From a checkpoint of a small self-supervised image encoder: adamw at rate 0.0012.
Rows from block 6, named by matrix and row number. Rows with one number belong to one neuron. Each number is 500 + 25 x the weight over the matrix's rms, rounded and kept within 0 to 999. All counts start at 0. Numbers have three digits each.
# fc1: MLP up (model.blocks.6.mlp.fc1.weight, 384x192), inputs 96-191
# fc2: MLP down (model.blocks.6.mlp.fc2.weight, 192x384, transposed), outputs 96-191
fc1.163:458497532471520501520504502495487502540466470511489500438513481495515485482496512537539498472499497481513546462471502517519499420525503509477497487498488549492500531478474515495482514504522529493486541477522494528493478520540474520494512498467491542480556475487493523506515537486526479523
fc2.163:521531528514487510519476483518505465478526481461507484523462527497499498521495512514483522531471546476505514531543444496425542528474516537481514505521504499464549525484553482530534511512476473484479506523527539476526520505502531510488505506544450499508511520446501498449534483504510507479
fc1.164:495484518467478524532505492500447471492553499529466490491509540446489510492505496531475471440508518452444460490486465556474452566474499487488485530488502520535483507447525546499456494512514515497474503493471492497543484484483491495481500490540515534566520500510473529529526561500528480532
fc2.164:547506512533544517512515426510513471494450495479526524506521503545529499484504462481496468548491502525543501490509543464490506429524500503539505485460503473519539507571487481510566498510475515496487504460525502463460489524505506538515466507473522472417491500489499500505468497483480544499
fc1.165:492482503501549522496534519492509485476503492498477531509531496524494502506517480469460462509468481498513489511492552498511502476504507497463505474504466496512495490508487492498491506546501481492476497489507487460529496487516489507486474518502527498494466475513513542498515456547509492506
fc2.165:482469508478477491473445506480508504511514503502487511482520498496536505502475528490544469532530505502475508487494465507496500506480526513514492546500496505501501495480472523516503472474475502488506496520515506539500508480473484512512510475481457503499521494507506496456485482465509511478
fc1.166:488471466559482491500509504512526517525481467488507489467504493469462494488516507518503511548502505519499528502522504488513504482502510487491527514519520495473479493482505505460511514507503496555535491512509508511494516515518491491488535488532512485502486507501526499498492527513512472501
fc2.166:476517535467543492514486492503495456478510509520472527510509533495523489507513510487511495502501534515521435504507509488525511534492510515510402484526502513513553501497521509518512478477488491471498494482485496502547477499471480523514485497499482519476470495491457476511474486499536526469
fc1.167:462494499515466508556525463539465515533553535510471525493514481550499515520455489517525457480559493497493503445421540480502461430474490423511504528519500521445504540525494515501517527501531504527484494470534543491521415549519553495510495506550519479570476484511484499554482494477533454530
fc2.167:516481516497570494437509604523509533468480487498510543493526508528544492443483472502495552516504520485509489598531511504516497485548546564490503508553464498494465444517474494460535463527499509473517526558477487506474595470521516454547491468448491532421562566508534475390472423497484552499
fc1.168:542503506478499480529497499503480483509456499488491501499521507528527483455467484529497547475509450516507524475479489505494481494514486486506528555521522509499484526447471490450508508545488521527543476515509497540496492465486492501483515452510530492476506499493506495498484474510484508510
fc2.168:469510505498471477496472497499495502469505477474491488515498494510478531551524489496510498524499483462487495559480520476544548509492537492499466473505508499494553536491474476480475492506520489468467541514492475517513526554521510516510528487489491523519478514534453526474519481486451486492
fc1.169:501487500485510479493493495482516479496498511495464513481529499482521535529499467568527564501517503527482467497451535509520488478511462505516521557507480499504524495512496491510477500498533519512513578442515527479518459538463466509483474469508509492535530526488494560531476477440537518527
fc2.169:501518515506546526505526544500492504509503477509506546503476505486498492473522517486514514484518491536528554488523491528522512499486507501475535469541480471524536565481498501496478529536495518495494457525501507478537511468479506481519478459471508516511486484533537495466425478540519492493
fc1.170:476493530461509552552506493523441506521531487526500495459499508496479492488462526545466521502494517500523535500476446517457506502514527481484514552467528505487515486465481482499490546504451524485504516476537476513486544471452480512492480462536526508493553478509503530506499503510507498518
fc2.170:492541476473482458509473511535529502481478525531447488528519515471491505452534467508471501478487515518558489471509499446499522477515520473474462472522541494473543494534475499548479472507477525498464505435475487492477484470534506512511519505513500475521490492513501505500472508479517520499
fc1.171:467511527514469526597506503527472505513492444524501503505510499514498485507498514545479526463530517464450458491510527481529496520498528505507495486494486468532491512526500471488524478547488500509539541471501451528472519510489513565504524499459479515510519499562475488510539496513506492483
fc2.171:445494502530518503473512465502508494487512517500483499511475490498464510510506496492459515535480491534520500538527498514485504474499456478494522548498534514499517506520491532507485466474513493477508506531521517513516492465511483466457502497538535480516520506464545481508465494463519529505
fc1.172:540506480497507486531513499477502503461545468462466524498477496512515529525504493493509483516516468453449537526477504507500535529503528532525532495507507523508526534530457475504525515530467549480485519477521537539475507524461507527467535494501482490465502506483520502491523492503470480444
fc2.172:518470493512475550516552511499473467518505530530509479494484484486484495486495536475508481508504510513531534500498498524493504460528511459504576527452492494512489490534473510499491479497510483506510513533536528531525485488503535505512507467508526473490514516478475495497499517500514530487
fc1.173:492513528521486440508531491448490476476546532529491540450524528452442504477509422484501492450547496474468508491506473522498498524500473518512515538500514519516464509445518528506469528508516508499497444509490482516553487467496495517479514493493532509551509493486495515486480520516533540486
fc2.173:492530507488498520498516490504501489494505479478490463497466515480540481492542517481516471462505501488473500533542513494500487523476478485516483522464482464511553451475479521448493459499530487494491553511511518524512504517479489510480456515455468472494496519538479489505506499517534458550
fc1.174:515453488467528508516503524494440530526470491479513532483512468498534501476450514527492487499496485507515499509473544476484491487477535468489470466509460543441498523501463499467470518502524506510500497515502470532523450496474492483476506535498482539473506523504481491527489451480486501502
fc2.174:474500530500488524490522453482481472492512462496508451499510541463475491523530515513466503499501505501540490466505431530502525487493489541529483480495524489531451507521552509520525521494476497502498523498515547495535509511505522493465474444489490488527472465471483511483508526483499478480
fc1.175:468453489544515491486550529489529501449459514512496489499535497484500494526498463523515473491497456507478504514464461481513469558485518495496493472538535486570495515498498534496500506482483488510504490466466503547530503477483483505475491511512502508510474515500483507497508523500498538515
fc2.175:529487495501480529515505508525418492514526494495515478461517514459510463479449514531493491472483506521443465500507502490475501454494501499525424483510463459476550494531517482515505504469484527504539507507506508495481493501497502498460552537487444479540511540505495496482493507490507513494
fc1.176:520444529490480479472474492486467520524481535503487502485515462504506498464451519535538517516511514506463493496511493499521526501497510494495477509516518440462478526495495493506494514483525492497526520495498528490511483499464493493503522496466485480524495511487489534517456482498478496509
fc2.176:505514525532493540479457486526522464451531437499501519525485486511550510481509488468531466485497467519546493487527493518536480538480504484501492515512484493506483485536506512508518518528474478522500502487486461515499550518473514476468499476509522524473496486524543500484544472481511492513
fc1.177:493508480498534511498546497484542476508480492466493530544504476512525525537531466490507489468441416499505496516475528518505484484487464494485515489526507473493515528514523496521521554551497489521495495497486520484536508460524498493469479516529491482488482501532528509509546466523535533498
fc2.177:466485518490471527480478504524471504495516491559504496515515515487527493444498508523519499509533525503505508465510469500481457525477508499486475518508487541483483507474484509485508477508507512498499485546511494555487503490460515497472536470497502500510534483489475535453472481462481463517
fc1.178:436492538466593500470475441452514532501514449489510537500515525478493527477468495559465457466530453532482477503461488512473503558557524489515522519530474495515491505485502473490514525497463526505434494485487534493494490505519457534533532452482523495494526530494548535521475470500508519515
fc2.178:510520518488443478523474563546494506479508511504479472493479465451449521491460495492520503502484516486516515529534483518498501532501510512486517480492524484463516512497526495537489465490513459503514479499503474522527520524496519491503486512544491435549516511482463471480494504506523512508
fc1.179:489473493512508490451487472490468474476504496476396532476565514543491532486451435534462539480479502499469500491432532525501480486478507495541458540467464484472552566539501440489456513464488507526530499456485513507491470493482467516494537540536513527487466587470469496494520517512487516509
fc2.179:477485446561508488489447501474521528512535483496465469526505431476448492459479480445490485503520518484477485512532526490527516572523517479504424542475516537490540449471498501513483492480533498481515463541488505535544509471547472497503526501526475533516487499487449492498495459507451474525
fc1.180:478480469493547481497501505502513503477487515525485488509507475497513508517504470475471521491494493491477517477457511493532466492479535482500497503530525530507517545487462514479459530482471492533550538519490524531537474450487437511480506485484478495513504444480477509516475514467470521503
fc2.180:500555511494489527539516510479466523522498507514510503494498470502515500498488522514459511491521493517512508488513452491475480498499460502486499467452479516504483499494476497507490520505505521493480459496519487476511494507488540486478497520503482470510500495475535502477458526533495444522
fc1.181:493499481547489494469526517498491514497492520480434506480489535551515503477480475494515512489573523479437492499517519512570483480498534460491466533505506481429490511520474496466495494482525462523497511490549512521487488496514516515524518501493532474515479511476504537441504526510513545498
fc2.181:474532545507491500455488539535487513504500484517527455510465515462472492512521509486514495470455465521510502511509447494461513481535506483497505499510496495518518497455514502476496531491511494501529526485484514524543512491525482514467488473504483537526524487522499472511514466511504522524
fc1.182:547495525531482547478509492512520487474532521487499503463517507539523514528505448483500524512484536484482509479494511521505478485505505517506488458472413491515504522480510513554514470505472487507503486460508524486490494510516519521470479526518520519501465517492470491486494501475483521463
fc2.182:469476480528502493536503545489534543510478466517512510511484514518493501478520536454505493529540454485521519522509531485475509510507529467478593522527524505479440475479484517510533455487541510505491515496501489547518514466482539494488501477502471474503521483529518521489459504495503471515
fc1.183:471487486477485448540460479498485461494508482525488506529495481503550471504510500506469525528493517506512490495485525500485516496488474454512505528524537522511507507506468502503488514490516527482517549475493523517495503487460471493506494515517499518529496475475483491506487508488483503516
fc2.183:503538520515489510532538491505477522525502514507503484492511529511480487502494502531515502459511502491519477482488502479522531500504485515467467459510474507469463514505502505488494501526486501527483465501492503498496493503537521522489521480516506476492461498538496502519517505452541528524
fc1.184:514510543481480554457543472463499472502566548481476517475523536510525516478468520550499513485542506535512494438467518490435447497538473480455481515499503511476495492522510472512501497501520502544488500477492532451466458516473525483483502495514519516533504524495488503547462519494537451507
fc2.184:507499467454553477531459531489530509510453502508517505537497454494490476473510537458484487534482476518575496475468508478495543522516530489443502527528505532517521527501454496513502523471483468452529516494475514508513517456500517439523500510496504520530503499505556470483448492479425478475
fc1.185:510481496529465507535482466517507497421505532509444504501524556526511523474509450514508465531509497509501510470527529494477508506509475525531496465471487497464517553508491460494452518463519477487499500450490527473505512515508558517511538499503534492490472507522497504496474528521530513491
fc2.185:515509527505511528538480505494513515517518493486536501506491475456516532498516537552528486493515497506516476515499482541516487482510496485508560539526519499516468473496462505525490500547522519489523485511511504510509479486476493485540474534486490496503535476535525484491506487493455487495
fc1.186:506506522515484515534525487529552524475504492515510492474549489560531443511470470515535518532490497496500516505513502474491531527493513475471489519533510488500496517509467494486500503528515491509489542490502530488446503513525526520497518498500452484498480527502493468496491523521499495498
fc2.186:496526513514514502528505462516509474519519467515488492525497515487493540504529476487457465520499489518495518476508473503505514500514445497503512505523534467503508470530532495528508502522547513478495496506483500465487480472490505505476535514479501480499504495511494515494491479505525484513
fc1.187:504449506471512486502463498492457517476483507514516506491510520509453485449452479514511486535507519503479543497502473471541504477508533492527479503467518498520487489485525505488464512486528467497490498483493520515501523489480538460524527496473533496486473545517494546497464521476493480523
fc2.187:475505539485492525489446504497517489503466468461482525524519449508520502493529455534558490475453458509525488496494502547476496500486472526511467521503492522536519490501498473513547492518452524514542509526503486507491518453501470529442507528495474487452540459476532491477532513486521494495
fc1.188:439484495509533506523503481500497498490474480465490478465515509496480516478445482547450500501511466524467505482440555494536510529506537493516515503551516502518513518479470441474511528466480516515486540508511504542493500491498471474474499476503470491501508500496516504500484473454525511523
fc2.188:524494492492493495519505541500526483534511524512486518527473490476486515513507519479510512516521463496547499508484486527498498503524483512491514524511521502520506503486502534501510475520520516499489492508520474499494507506488492522514490501486504462529521501468487547508498503490509548509
fc1.189:506474512512487504543504498465493458484497511495475485495506524546505465487467520515476526495539540478501523484483489514510507499496479498495458530466492477520534512512470488493517491472461529507521519444517479514505482510498471527464541501513498490504499488517486512507482530496470519515
fc2.189:463483491512472521489512511514477535494503527494472505503499491543475508497501488496498495498506500517480466514500498507495456498519473531482500502490492503492477431474532508504493487502469458487509488583507517508492514459483471461479468485544478520501535532538514490478521494486532479502
fc1.190:456474503486458512511508534536492518492494499468431471507535508566475522457472474514539524526502493491492464488493499505503490484527473497499477477483507483476494480465484418480499502471529482511526550478542507526488508480528535515511533506489511483510494518513507503466503536490476507506
fc2.190:516488462501558545483517505503483503525521512494535509481482523488490479516491492467481495472481495484498508485477502491518459478481514491525526520506500512545538508485507527511487502533474529526514509484509495492495507523456508473475429522500529534489540479540500518540536491481464477515
fc1.191:518490485490523475525510487513512477507498505516469523487552464501519523473501492542481541496456451505488566430439458494527506490525508486485520489487477497541475519470489500483455519511523491502497533473508496532517476451487529509497517492459507542506519547465524460541504530470509544534
fc2.191:513525509483509468526473468477515508497535495500453514490509487485514521518471524459491529517477531538485470535481566483503549523495490482500491486520484481433478511520495499445516464537544452450461520526521490453503509548503521452507543534483502517532506544515517465459477452511529520494
fc1.192:441498505470532486497499503500477485457503500511503476527509562499495488456452483524492466447483466527513444475447553500513526509502497510543489481537478464481528513532530468482518503479474474525464518447541493531519489540510508539483524484525513500465477511505485540519483463513510575506
fc2.192:526524493493440497535493521509492527498516472501474499498456499514466544505465524481508496517492524507485506517511504507474506536487511516506504515474487508478465492498497497507476519518493493486518484524504473516486509506475467511546490490558474452532544509483502456479539523519514504504
fc1.193:537532462454514464526528542477467498517494519505510484475505498461491499545521522530550577464507462453482470521496457509520538488533526491504505541498476497462493487490468529523507519515466546502509521532486468536539508472533449547492502476483519492493516508515519493482534478488479527495
fc2.193:469461490540472536454460443531541504475492476491533544516520460533486476499478551531506450522489502495518493502469526513548440490464482487505465510510538560497514477500473472514443526506478511509518469484448489522487443534479501479532474512532521542486493475509527509530482551442501472518
fc1.194:503491497496517479554419478520535488500519514501442493503536490546528524500486459476464444556519536486480539495494554502500499493495492495482480500456470516523501500533472443468472501471478478479511527451527530495501441515493484516494527504494543489490495510511508486491500547487519503507
fc2.194:473503549505471496458499518516471514488534537474481548477496494459477496510464497509486491448478483522489514497502432512506449488464521484512477521540487563493486497517536530537515496477516508516501476523542517542530483475451506497504504524545500464516518513509532489491503507508473471517
fc1.195:482478529482481521509478507564459488503496501484469484490522491471518537488523527535499449480540491465464510556519486514461497496445499497481508480504465480487498482491531442462519510522497482509486493505509473487480499564493528473491501493488531500466510521525507495464521464499504482482
fc2.195:475471498499482473530517454491494486488493516524515497485497521481489505474488518459448491502517503476565498488507536507470507513494469484470512489490526496503497524470528520485520506474516516493459480487495504495494509483519498491483474543542523468482511522525490505542441545518487475541